From a checkpoint of a small audio frame classifier.
Model: 29.8M parameters, log mel input, arch conformer, activation reglu, num experts 8, layers 12, width 192.
Data: trained on synthesised sound scenes: up to three everyday sounds over a background, 26041 training examples, 9.2 epochs.
Rows from block 3 of a small audio frame classifier, named by matrix and row number. Rows with one number belong to one neuron. Each number is 128 + 24 x the weight over its row's rms, rounded and kept within 0 to 255. All counts start at 0. Numbers have three digits each.
Before each neuron's rows are labels from the 100 clips, of 14976, where the neuron reaches its largest size: "loudest" is the band of the loudest frequency at the time of the peak; "strongest on" is what is common among them. Only what is clearly more common there than usual is listed. The data: synthesised sound scenes: up to three everyday sounds over a background.
# gate: first MLP gate (model.blocks.3.ff1.gate.weight, 512x192), inputs 96-191
# fc1: first MLP up (model.blocks.3.ff1.fc1.weight, 512x192), inputs 96-191
# fc2: first MLP down (model.blocks.3.ff1.fc2.weight, 192x512, transposed), outputs 96-191

loudest: 250 to 500 Hz
strongest on: melody; first sound: melody
gate.221:078159134090110126140133135139162100135120161127161121113119113154112157161161132187097130130122150150109165075128161116087158132170160110138113130143145133125149157134092123136130152128162144088096103143101156129146091116124166157119135134114120120139128124133166116156152108124086080135
fc1.221:154110107113126144127135122111150144112095152185159101150103134134126166117119174115064130125137126110148126104124164126101122114134136130099113140133089090118144142136131126105106156147138108142122145131106104117125149095114156112104141127105147100129101145140131062168137153139180081146
fc2.221:099132187149114120152136086165136110132137126077102114126125145148120134107091151111168127092103122137130152135107141142158177083145132165087128096118157118093157087132115135137119127146068166160128091106159147141107116155110107191148096146158127086178103135133136115134122113127081155146

loudest: 1000 to 2000 Hz; 500 to 1000 Hz
strongest on: frog croaking
gate.497:099162135123131133100090122122125175111143130129147122102102087133118152136133132077154129147119108143124131136152194101150178112104084154161090162116141147128101133169132150165112154152156144138099126116170109151111132118091145147156116091108177136082104141140113162141154114133092124140
fc1.497:132088097109112109148160150169142112129140154105154074141156113176171145115138134128071098150119108083136149125108134132137116166140148114145131129076114127165111146123138080106111139141108092167153117170074152101152114155084083122138152159100138113148139143155125153146123106094144132165
fc2.497:137140159106090131140081139143138123101128122106147141150134108153098102140117126124112145087098134149124065108120079117091139138120063147140142116153158114150127147128185118146136142107131146137106163147122089134092188131131085100106175111131129136123115082092135173143149103124125101142

loudest: 250 to 500 Hz
strongest on: melody
gate.483:149117105152141138100154129151139093145093146128125123117098124114156107147110145105097095153113122114113103107120130127142132117134128110138124126178113124149138150089141132138149156093103102109137086151127092122136102123081148139088132155100153178144156127132113135129149167087150099115
fc1.483:097154191153131104110096136123119160105138102144095120106142150125166145139122143160147112130122148137137100116108155159067150102139136131114111160163131106113124101136147154130158099131118149122124157163125106168100105173097141110117096128141170084136123169169168149100095117114136119105
fc2.483:143128116150155133146141087158152143129121096106113142109173135160110111157148105113175117134142051103148154124132099179140133127114122137138118131101121124121129121165148124149107093109109125073099119141153165113102109120128154094165101101110096146122125072121106148106155134192174087112

loudest: 500 to 1000 Hz
strongest on: siren; first sound: siren
gate.357:104061150138112143080120109111129128094159147170128115120087096114116072114122092131118118094136130110155120142112155122135156111108124094132121115157151104104124118102162108145142089109161105167124120124174150128114129100160143145151069131112119111132161110198131111109148114153110162132
fc1.357:128158136107143099123102115146131159137071144103118132116130144118142099115166142137092080118131128104136100118102132134148134098121133114097094179126120107131099113107105137129082187121136128152113151106078097159157120138129067130151121117139115129095126145149116092116070168113097122161
fc2.357:118150161127094124127144129140149139127135211152130139109117122103130089158125114085156104103072155157151149122144153101124157181094120113126150101120138129173157120128100101134131162126092121122133133116097123104097149126121108114158137160131132111155138121123104155127138107126114182089

loudest: 500 to 1000 Hz; 2000 to 4000 Hz
strongest on: doorbell; first sound: doorbell; whistle
gate.26:133117140129145131120122147091130153164144117089082070119082143141115092078147129152101097109151139115139120115139149146122138146130137121139133117130090131073111149124108150134108114150156093154137097147069133153141101143106120166133146143103127111186121120124128157141151096111090145105
fc1.26:125154093140119152125101099068140136129101065137176164105124117141114146120144175156104131104160129121131148143135121109106057133149125116183121146185108119130152166159098130094128140104107116142160094140122123129111093146134182130130088121155147108121118104140109165078135107157150109165
fc2.26:098103154158084136090109087143165175080140102105127179108094112125119149131117144128090140146161113135125092103154127082127114183159146133100097117139118159116138156129148135126119144111129114148131195107149094153122122130176129099102159136080126132110149161136116123098112146129076094113

loudest: 4000 to 8000 Hz
strongest on: footsteps; first sound: footsteps
gate.310:120081131160151096139152153125135112140097153123137093131161101147128109139173149144113091124136120133140157131141117101095166129175122158162130083168120182109147147130082152108119132143109122104109101101092106112108132107124156155101144145136160160159151112133112098123105105092126139126
fc1.310:129144081126140143149131127091101090142099136135120095156116144102185098092102111127104101139144154113143111107144106157113106109120133163160134160143122132166095104110157118159106136104097134107140162111152138152113120146088154149158148124117155103135101132117181099136184125126126142114
fc2.310:106147149093143102142140120114108150126140133168137119178130098143095108130092128121146129125124150131092107135109137151134144145174122157112137156119130126123113109100128133173147093137115072113132107144144137135112139129127108130086146124139107143129106128144109126165134138081140160144

loudest: 2000 to 4000 Hz
strongest on: doorbell; first sound: doorbell
gate.79:166111127115138075145138160136116174157104151159088144137156107156111110122143092145091152162148174121113157158109143075105148155117099121128103099126119127106127148085118124143147133140133139146117146138084144136139145086108143161153108114188158157144094132107163117145093123159132113169
fc1.79:094160088155128134159180103126084091125073169113121118078098131123089121125064118139143120148113145145114113146115124116135106129147144122148127122158131159123125132124121161185122136163108096105108130089170129114105134123164139117114156079092071156129107075122104169117148086124159123152
fc2.79:165131116093127179103132142151124150149124148095111132172086145165174109161134122078162120117118122131157132115150120152105102121129118126102099130100130106149095142118120154164155154117098145168180113085160113143142174092165126110143154134171128114136126112087144137089141143130111124148

loudest: 4000 to 8000 Hz
strongest on: bird chirping
gate.343:118108126169134111101114099133089109111120093185126078103123109152133119103120104128153123144118094126122128144111126115157122107083140134144093155152133120129109128093146147137154110108119107123082110148120130159126100113153114119090171102158138140159107145135161145105133120177143135081
fc1.343:120108077157172124128128112111131106118131166147153145122132092196117120155098124121145131092136130122107137092123133140151099176134104132124126114137170105072154157164111105101145163127175101099105148119100123100153113103166101191101146137071166144153131118143117104154134157115136146132
fc2.343:128153137109097083141096153119094128156168119156175093101105099118154103132161117140120125106113120091148155102135129086093198129133127114098128126085152143129125119092140133118157144117124158183166164119101152132137105117122160097116125124129090194088127125133144086101104122159131108135

loudest: 500 to 1000 Hz
strongest on: doorbell
gate.107:130117119097131135108141155105129124184090097125107160145159127115171146121148128101104095149179127126114120115181109124106139190130098117148118146136142180130185121119138118158133148113164106113107135144131131107107113077137140083110125097111127117150131090125102152127156125078161156115
fc1.107:120125130158158136077130132153121131150135160098132133126154131086114131144133100098173111114079126133125077153142105141152108140137096102142139120140082147126098137160141092149146137136134137150118153144162150120140159079137111105113098096108158137146170097104090139138120160157155135108
fc2.107:140143126101157090127128142090091093113179149129127118154126121132110120108132126158133142136123117083137152118101104104114152128135147103199121114114145124130161125122160088180130156156131108145092161130115165108114143145107136110127131179128174146124152115088124158116109071145106085115

loudest: 1000 to 2000 Hz
strongest on: church bell; first sound: church bell
gate.239:096130135118127168130085125143134102116133145163117102166155166133136137102132165076116123151105119088146150112140121127129090117076189118135174159146156108160127112152140103121133127142145114141127100152120123136152139155124144096131149047130138144116135119169138130101106171137102092169
fc1.239:088149138108143143150127170083096140131109119132127154129122148112087145130131177140119157116144134117131123127120105130132088110114142110108172137170170127152133140167079122178129126141150109160135120166159106161147125139123142111137100071139135097113083112110158120100142145103122087193
fc2.239:118100128127141147097129130130122115169141115140057091118179141109131127115117120148127129163134098115101104150121120169141177116132142152120104110076135123116117111113135095106146137119190091097119144121109116123151160124138105106081158118141138084124159163134130148144165078138110126133

loudest: 1000 to 2000 Hz; 2000 to 4000 Hz
strongest on: frog croaking; first sound: frog croaking; creak
gate.388:077125134129115158080144149115117123150108131123143085134099155129148101137125130160123153138162157116111103140102157106126162144124131135151124171122132163146078169084136115126144167138115112167071146099132141169102144112124156124146136133125149160156132124119153120153134165136097124075
fc1.388:134077156123117089086137106143141131171139152113140136156147124130124128141130136156136137088133122136150109178109142142162161143123140092166144133133136131172099109111095132109112176137117147100178121133133129122139144196113108142159147144123168138122131159038130165116165147136105145139
fc2.388:113103118135147094132125114074152117144140125146135117133164068127151123086137158113140107126144125106146147098136154120098112138120104102149147112090127144139134136144118114162120100153083127115131120137119116128109116071111073105143122157101131140139148075152152146147096115107183130136

loudest: 500 to 1000 Hz
strongest on: meowing
gate.491:181099135146145120120132168145145145136108155122090130137122098112091107155112110111151096093092110103106157132146112177138129145085102156140173125130115103133141146093140139113133146126138159149115093142123122136116134097157128133100160172124134123106116147097180150164192160119120106163
fc1.491:141081122105145148101096178158113160155163117117137098132182115132051143170165129130109142133173082111136110133136094124155165137117148098140141170137142148152133115124125088151118159115145133100137129134128135141135104121095150099108126104093136118106124122120154133139134148093098126143
fc2.491:175116155174145137150115130072136149127116133158117117063105093130132132127108136125169116143086164122177094117125082128139133105151139121163133079113128079124123116094117183143139185122169114175144125136133114110115173124145104144146108096145122142143123117139085102180124131149110110113

loudest: 1000 to 2000 Hz
strongest on: snoring; first sound: snoring
gate.394:156119123128089115118131127092121143142077085096119141157135129097123154096174133117131112100117144168143112194154125145123135125114139130131123131115151122134116123124136097129109128134115115111121143109131099086142176148118141128121147102150076163093173144127124149156107100162149126109
fc1.394:108147134140097091142124141111091150156134091102172096150160169122088132144135161101150133145151138149147133153126123133139095140136118147137092088175139142144122123132134156096121110134151088127099172121130154114118109115084156142131162141128117162116148080097129145153130111163145168108
fc2.394:090145079140122144129110102141116131129150111123162146142125113133086132107098155134080177140090111104106111136130109144141138156139114093151153151108122169172135145136170116173129080149151096139132124161090146132148103102190130149172112153118157106152127099109153129152126100169111143125

loudest: 250 to 500 Hz
strongest on: melody
gate.1:130109121161103115179110153120109117153078131154108102118127117121133118091131143113111122134142155129109138078109144132136145087193102144136124130114125136084175122144137100122149159127146182145084116143108119114098138123165110116123136127148135110140094129196125141144109180119117104097
fc1.1:162095103131171182128141152135134109152112120135117119141125126158157159080128143107143114135107160150096155143157148104156134161114115121151114090097149096139086128122171169139128105123164097120110144150134114117122155115114129126149122131111129192111161138125122134119182113110084157196
fc2.1:162108157108160144122117103123142124120111110148173126115094125091135160112139147122115171098084131093149081128090123093067117131140148120129105139122159134123151143108143106134148098182132114115185097133132119115117139111167139163157136117156095108161116092151175148161093143123114114100

loudest: 4000 to 8000 Hz
strongest on: speech; first sound: speech; chatter
gate.417:118107126119118135107102101085100126159102146135139140140095154158154099069129134108147112150139102139116117115118148082111111132163138118126145094126183157147114123107091138129113135150114111141117112113118091150154096130146165076127139122133165120137127123176110119098088097149161119113
fc1.417:096114142077175094107100132150148088095102135147109092145118076135140142134135093117123148117100133129172118145155144097133162125118092127133097126099113134108120118104134104124126112143187145117105142165148125109137121129125139154130113138144116125123109104138146121090156111122109122123
fc2.417:107122094102101123111137135132143155153183148147095119103163104108081122142138131086119121091106166102083126109107085127109130110128132124157122142116108117136142099163128166105136109121087117101102104170144111150122111123115153141152133118150110132099125140139130143117162120085158093112

loudest: 4000 to 8000 Hz; 2000 to 4000 Hz
strongest on: coin spinning; first sound: coin spinning
gate.5:113098117146129121102168130106148128181162149099149190138099127112135167168108151126112190149166133089117131135135125145123131103169124077094123110128137157164150156115111147128151131092137097147103185124125137131076163077109136099092097127150106119121122139144086142137151139153132130135
fc1.5:117132150110112129129159116128164089170155113110113197183106140115160111119105122138102143147130122129119154137122096106115096116088116095121128114148137158141137110157155103105171127121106111141137150115112168143121149136094101106088112132159138138149098161153153134053112116130111117129
fc2.5:147138108119114166151137102097106143091127130124179108110099159076146169112092160111106120121124133130136145111144126091129151089093142146144108147141119149134140163162092149155085129073095144104162127129141122102146128120117101139142132148109083133193091111088082129142161137149112124153

loudest: 250 to 500 Hz
strongest on: ball bouncing
gate.358:099128116092118120174128132091134136072142175127136132158098120116121110142138113126128072164173101104120119110127127124152150131168085113130135130149074100121127157115114099104165128058156110131130092154111119120121189145118160140125089112117169154095111113118184160103153142142113120145
fc1.358:135155138068179104088092124148123127161132148129131127156086145158156124152159130134117095109147130119098138169133127112135095128123104126092098160105101064128136104148143117086153116120113131146136110115135134114122121143100174147125144161132176080150130151152165108142149146122113163099
fc2.358:141138077125130153125111104155132101140103144117140125093148105132101121125112071117128123144126102116108145169087190111138162147125114117145111177132063130176173162113157144155102101136158122152103082105128123130112132130146151109105163102131161126156152107140154116102130144148098127151

loudest: 250 to 500 Hz
strongest on: speech
gate.161:160135127125121149102143089096155149158150125119104150143131123147140164112142134107147153167185130155127135152116139115135200121157110119111142126141148136118156128084114131128111117128088166113154161105116105117143112145120115163127122133101160187093136148121125099130113156122158172113
fc1.161:162180130122104129093140129132120148159152188152114100111100132110106111138123121152147156152115175122137095075101110121142102097118174131155117150104128112178113126114174123169137121146138113112102140115141157076158185078127118160117158159142126130120134104159133170130129114178161127128
fc2.161:113166151147119112130112147144087081176142080095128121134154080154114161144172150133108109103107105108127189127138126139144098107142170122138158127107089128194102145136091109127142142119130147134133165092132112121079129129169162120098126115120167080124130097124083141165190131111116160127

loudest: 4000 to 8000 Hz
strongest on: laser zap
gate.177:108140123115088141110134127133088125086132151088145087157098109137128159124138139157112153100159114107141115092141146123120129127189128123160113101175137151157109146082081154141132141138149175183123137133133164146129113100178097119110148131149113098094114117173129163108133105146177131093
fc1.177:087139113137089133135074118122105153127126125119135116130167142125094149118093163135134134115131119115107148144121099123119120092139112132107148114170113101130125159113099114119129124156092136128123158132163156147157148142160117105135102085070090128103147079087101155140151153132141134098
fc2.177:101168126111129142122118134165152142130124139166130119119147118096142148141132116143135091116152117108158123099174098106138111125151121088139089144132141154130135118125134139163109168125150082119174098107095148143126123145112201090105125105147111138120086139097116137097167190175092119104

loudest: 1000 to 2000 Hz
strongest on: knocking
gate.34:071150115104116087128124127137098113116141125110117117145130137142148107186138146139086140179096100128117108122121159106134128107120160113149151129129132126097147100162143129150081149176100126165154167117091084194099136096140136109145134136134152102139136121130097106148154155105103104129
fc1.34:109120113112099147163115111116122097134179115119150117142114117166158119152144109115126101140105161061115124140098116094119128080146121190113152149139165096136182152118121139150121139118140095168120126171181100116134112114091131073106141127142079193131121101112122110133119140151151154146
fc2.34:123124153126093140098154090111150126113123136163153112141152183102183129088167157120133124141162076111127126152074111176139102141148145140126114128129142131103110098152067138109153134129129138125095146091134143137139148138117109134116161170145152117115121157172127145143131089101154119140

loudest: 4000 to 8000 Hz
strongest on: glass breaking; first sound: glass breaking
gate.317:126106111170101119128156118149135138148133143117115126156160088136146104167101122110117116119113138100153176110091128133162114135140091127121126105192082143109108102068135157118106089116137081097127135101172113117130146100111129150120132114113148102129102136138136131121162142121152172121
fc1.317:126150101138164132125101101149095123120089107098106113107123169162104162119160113140143139143149160129123106187073115175147120107152138123123135123106122125138166115112105162119110164067161152126125137152122121108134146141143141105102106121159172097097171104089141098113148132144160097100
fc2.317:111133120140136157099103187125137092177129140093144119094132080138120175120099134108132165152130134148085117106150138113148133135111103110136115114144110141128136141120106169091148099176084112180138060123128116151079089134133151145162128118187123165142093151138149114118143164115135179126

loudest: 1000 to 2000 Hz
strongest on: water drop; first sound: water drop
gate.233:165114104145114101137149148121143153128115142114120100084160092124130146142107103141136096127132093156143127091156107129124118141102062137092134096146193147164140126100096132104132122111099134147173068180141093120092122110095122114091097166147121107131114153137149182149118125121138165151
fc1.233:108147137123151134090124148127152153104108109102135112128137129131146135141106108087128110075106140152144098142152135107107102103080117145112145135148143113116099149082159136166155142120134187161100135078119134113137146151131101143124163141097111156120124128119125106125152118165134116114
fc2.233:111104136081101160126138114138136097115145132156127111143167142093141098145140131153157124137149150132107143147078147109117129148140163114105130162109136122130176156100090124108107107137125138108150120139131121090133117130093176116131132139123118122122044121119136114089131165087134116129

loudest: 2000 to 4000 Hz
strongest on: bird chirping; first sound: bird chirping; beeping
gate.435:065144113096139150113099159130108133108142140151147194142107190152157137107124154118105157093143078162129103072154130143124112122082137116155103159143091143093102171117112132149148121149103098143115133106145116150095119109131104159145137079164134103128152101153116115145119169126128115107
fc1.435:116170105183124136158122102123155108104161135148135161134135138102145114148120131181105110167105146112122136116082083109086153142126110139119121149160103137113106117152139124104130150115145189064094106138113125121114127115109151117114105100144171124116158157089136117112121108164109138151
fc2.435:124122157125129140117126154099149121082106146122150129139132094067140165149109072121114154145142107139133126147154165133098118116139165141164138142089128119124116121155130151153155121139102165142127134125103105101126185140157172071128101134132149096104147093127097065104105130119120162134

loudest: 250 to 500 Hz
strongest on: drum roll; first sound: drum roll
gate.43:141143064105128138133147141077142092079103126118120132112143108125139109104102118121124149137110143123136105128114122114087134117139099096093111123148134127130182134100177136131133156112149156154153109149161124152150123131114131137150145145138155108122175154152112090157157147150108071098
fc1.43:153128107103156152152103093169119101141136167114133128157110120147153136108126142188100128124154098137164142149136120153143182161134100139105132130124126125119106101136164096151127148145098142121135137070165134113111104139104099154118101153072118168126123132128132164153108113068114144096
fc2.43:115119110176132156102130123117145111104159114126142176109121151137108095120107124159126130104114116085156092129125140154082102143120134126153155108135125132111119091153103144096169143127133148102149101133099139139105129208112111116128110143139119150124117130102168136133107143125083083065

loudest: 4000 to 8000 Hz
strongest on: zipper; first sound: zipper; drum roll
gate.88:112152153111166183122162142117103140130121107144128151155118102131187140178136128111142126155137098126121181111136122093108148155122129118120084141146104137134150119175138152092149122129121136114131167103152103123129130142103148127120138112123127131164105108144073099091117106173118161132
fc1.88:098115114089089134115146103154091157150143110145081136124101155060175170142138108141130134150118102117133142120144129112162113121151104112102137127139141153136089112133123146131127160121104137182111153134089112130127165103109110148109091120130113154138143150102105092119106125188127106151
fc2.88:145127110167099109123113112138089132134068135144146155153146135111141116147144115115091168121123175140124144170138085105122120147111156136151104134207082128108141131129111142133093111107122144159102134163157135165108125164162130100111149111150146120105120131097122130125149180125127142123

loudest: 250 to 500 Hz
strongest on: footsteps; ball bouncing; first sound: footsteps
gate.270:104179143153127127122117152106172151154108166141137106119146086137173120136091144113120139148136116129149144131114141130088079114104130129118135111111093117102134112173147077063103117085125077107136168144149096174086084108137130143152120106130091141157126150148159140136110109136086138122
fc1.270:127136152156097092135107151146142082132109204104119122101125136157111128122089092126109126122123104139148164137101161158118137093141180153130147130108098128120151121125148147102080134091137132128138172131142161148113081132098159107169132174090136107145095110129134090149134119125102111170
fc2.270:124119128084154161152102101135185113125126169077117118129157108121133105119126100115169139136122107170118152157157153073095137156132098132113165115133108099101086121179163106134158113134162136156155130099103095120113119126113123156079151128132119133164123129094139136124114126099154165190

loudest: 4000 to 8000 Hz
strongest on: spray hiss; first sound: spray hiss
gate.397:121099123156131090156191094142134126120119118120110138139164183140138096119150099133115111160137151099123176140156095091171093140092122098124135157117129178135126079157119140126176137120132103117126092138091114143116121130096140121132109112129127099172103157127104080164139083154133097102
fc1.397:110093110127109145142073141152099104096152119085107100122136114146085104122095140101132138171124108130129122109156140096111154130135116149117166094087130131147151127098103135133114120114112118169167161137131111136131083120092139135127079101122125138123161124099093130140146139137139128117
fc2.397:142156120125124113166157123122081125133179095142102113108109124139105170138134157151141139098143114131140157085104148165158178105139107136106145122150143118102136153162141128161137116113156146095113123123139144089105139123102142110169109112098141140152118151188133173143077107102142131133

loudest: 250 to 500 Hz
strongest on: melody; first sound: melody
gate.469:108129111099156054142175167114103147126114143105082106144111080145192091136077123152100139140160098129148151108124149123156155140126096140099112131093114135157132135136150149126149117156196157080125134128149106172148126105129128105084078107152165115145090145120138144128123156122117063123
fc1.469:110153099153104130143173100149098150123139135069146116136121115140164105167094128107189149124152109122160094135082115098118152082118128156137118128101113113121127094098124137162140145126108140098106163169098135158110147143164136113186139158145103111167146129090105114143136126163150132136
fc2.469:150100122110157118134098148108103114134139096153097157127127144119113100135158068142174152101085140131140111111162111171157129136138145091142128121138122116104139091176119149167119104104115169098126122109130113130103137113104150096131102137121161142166123120115137133184116155122134116122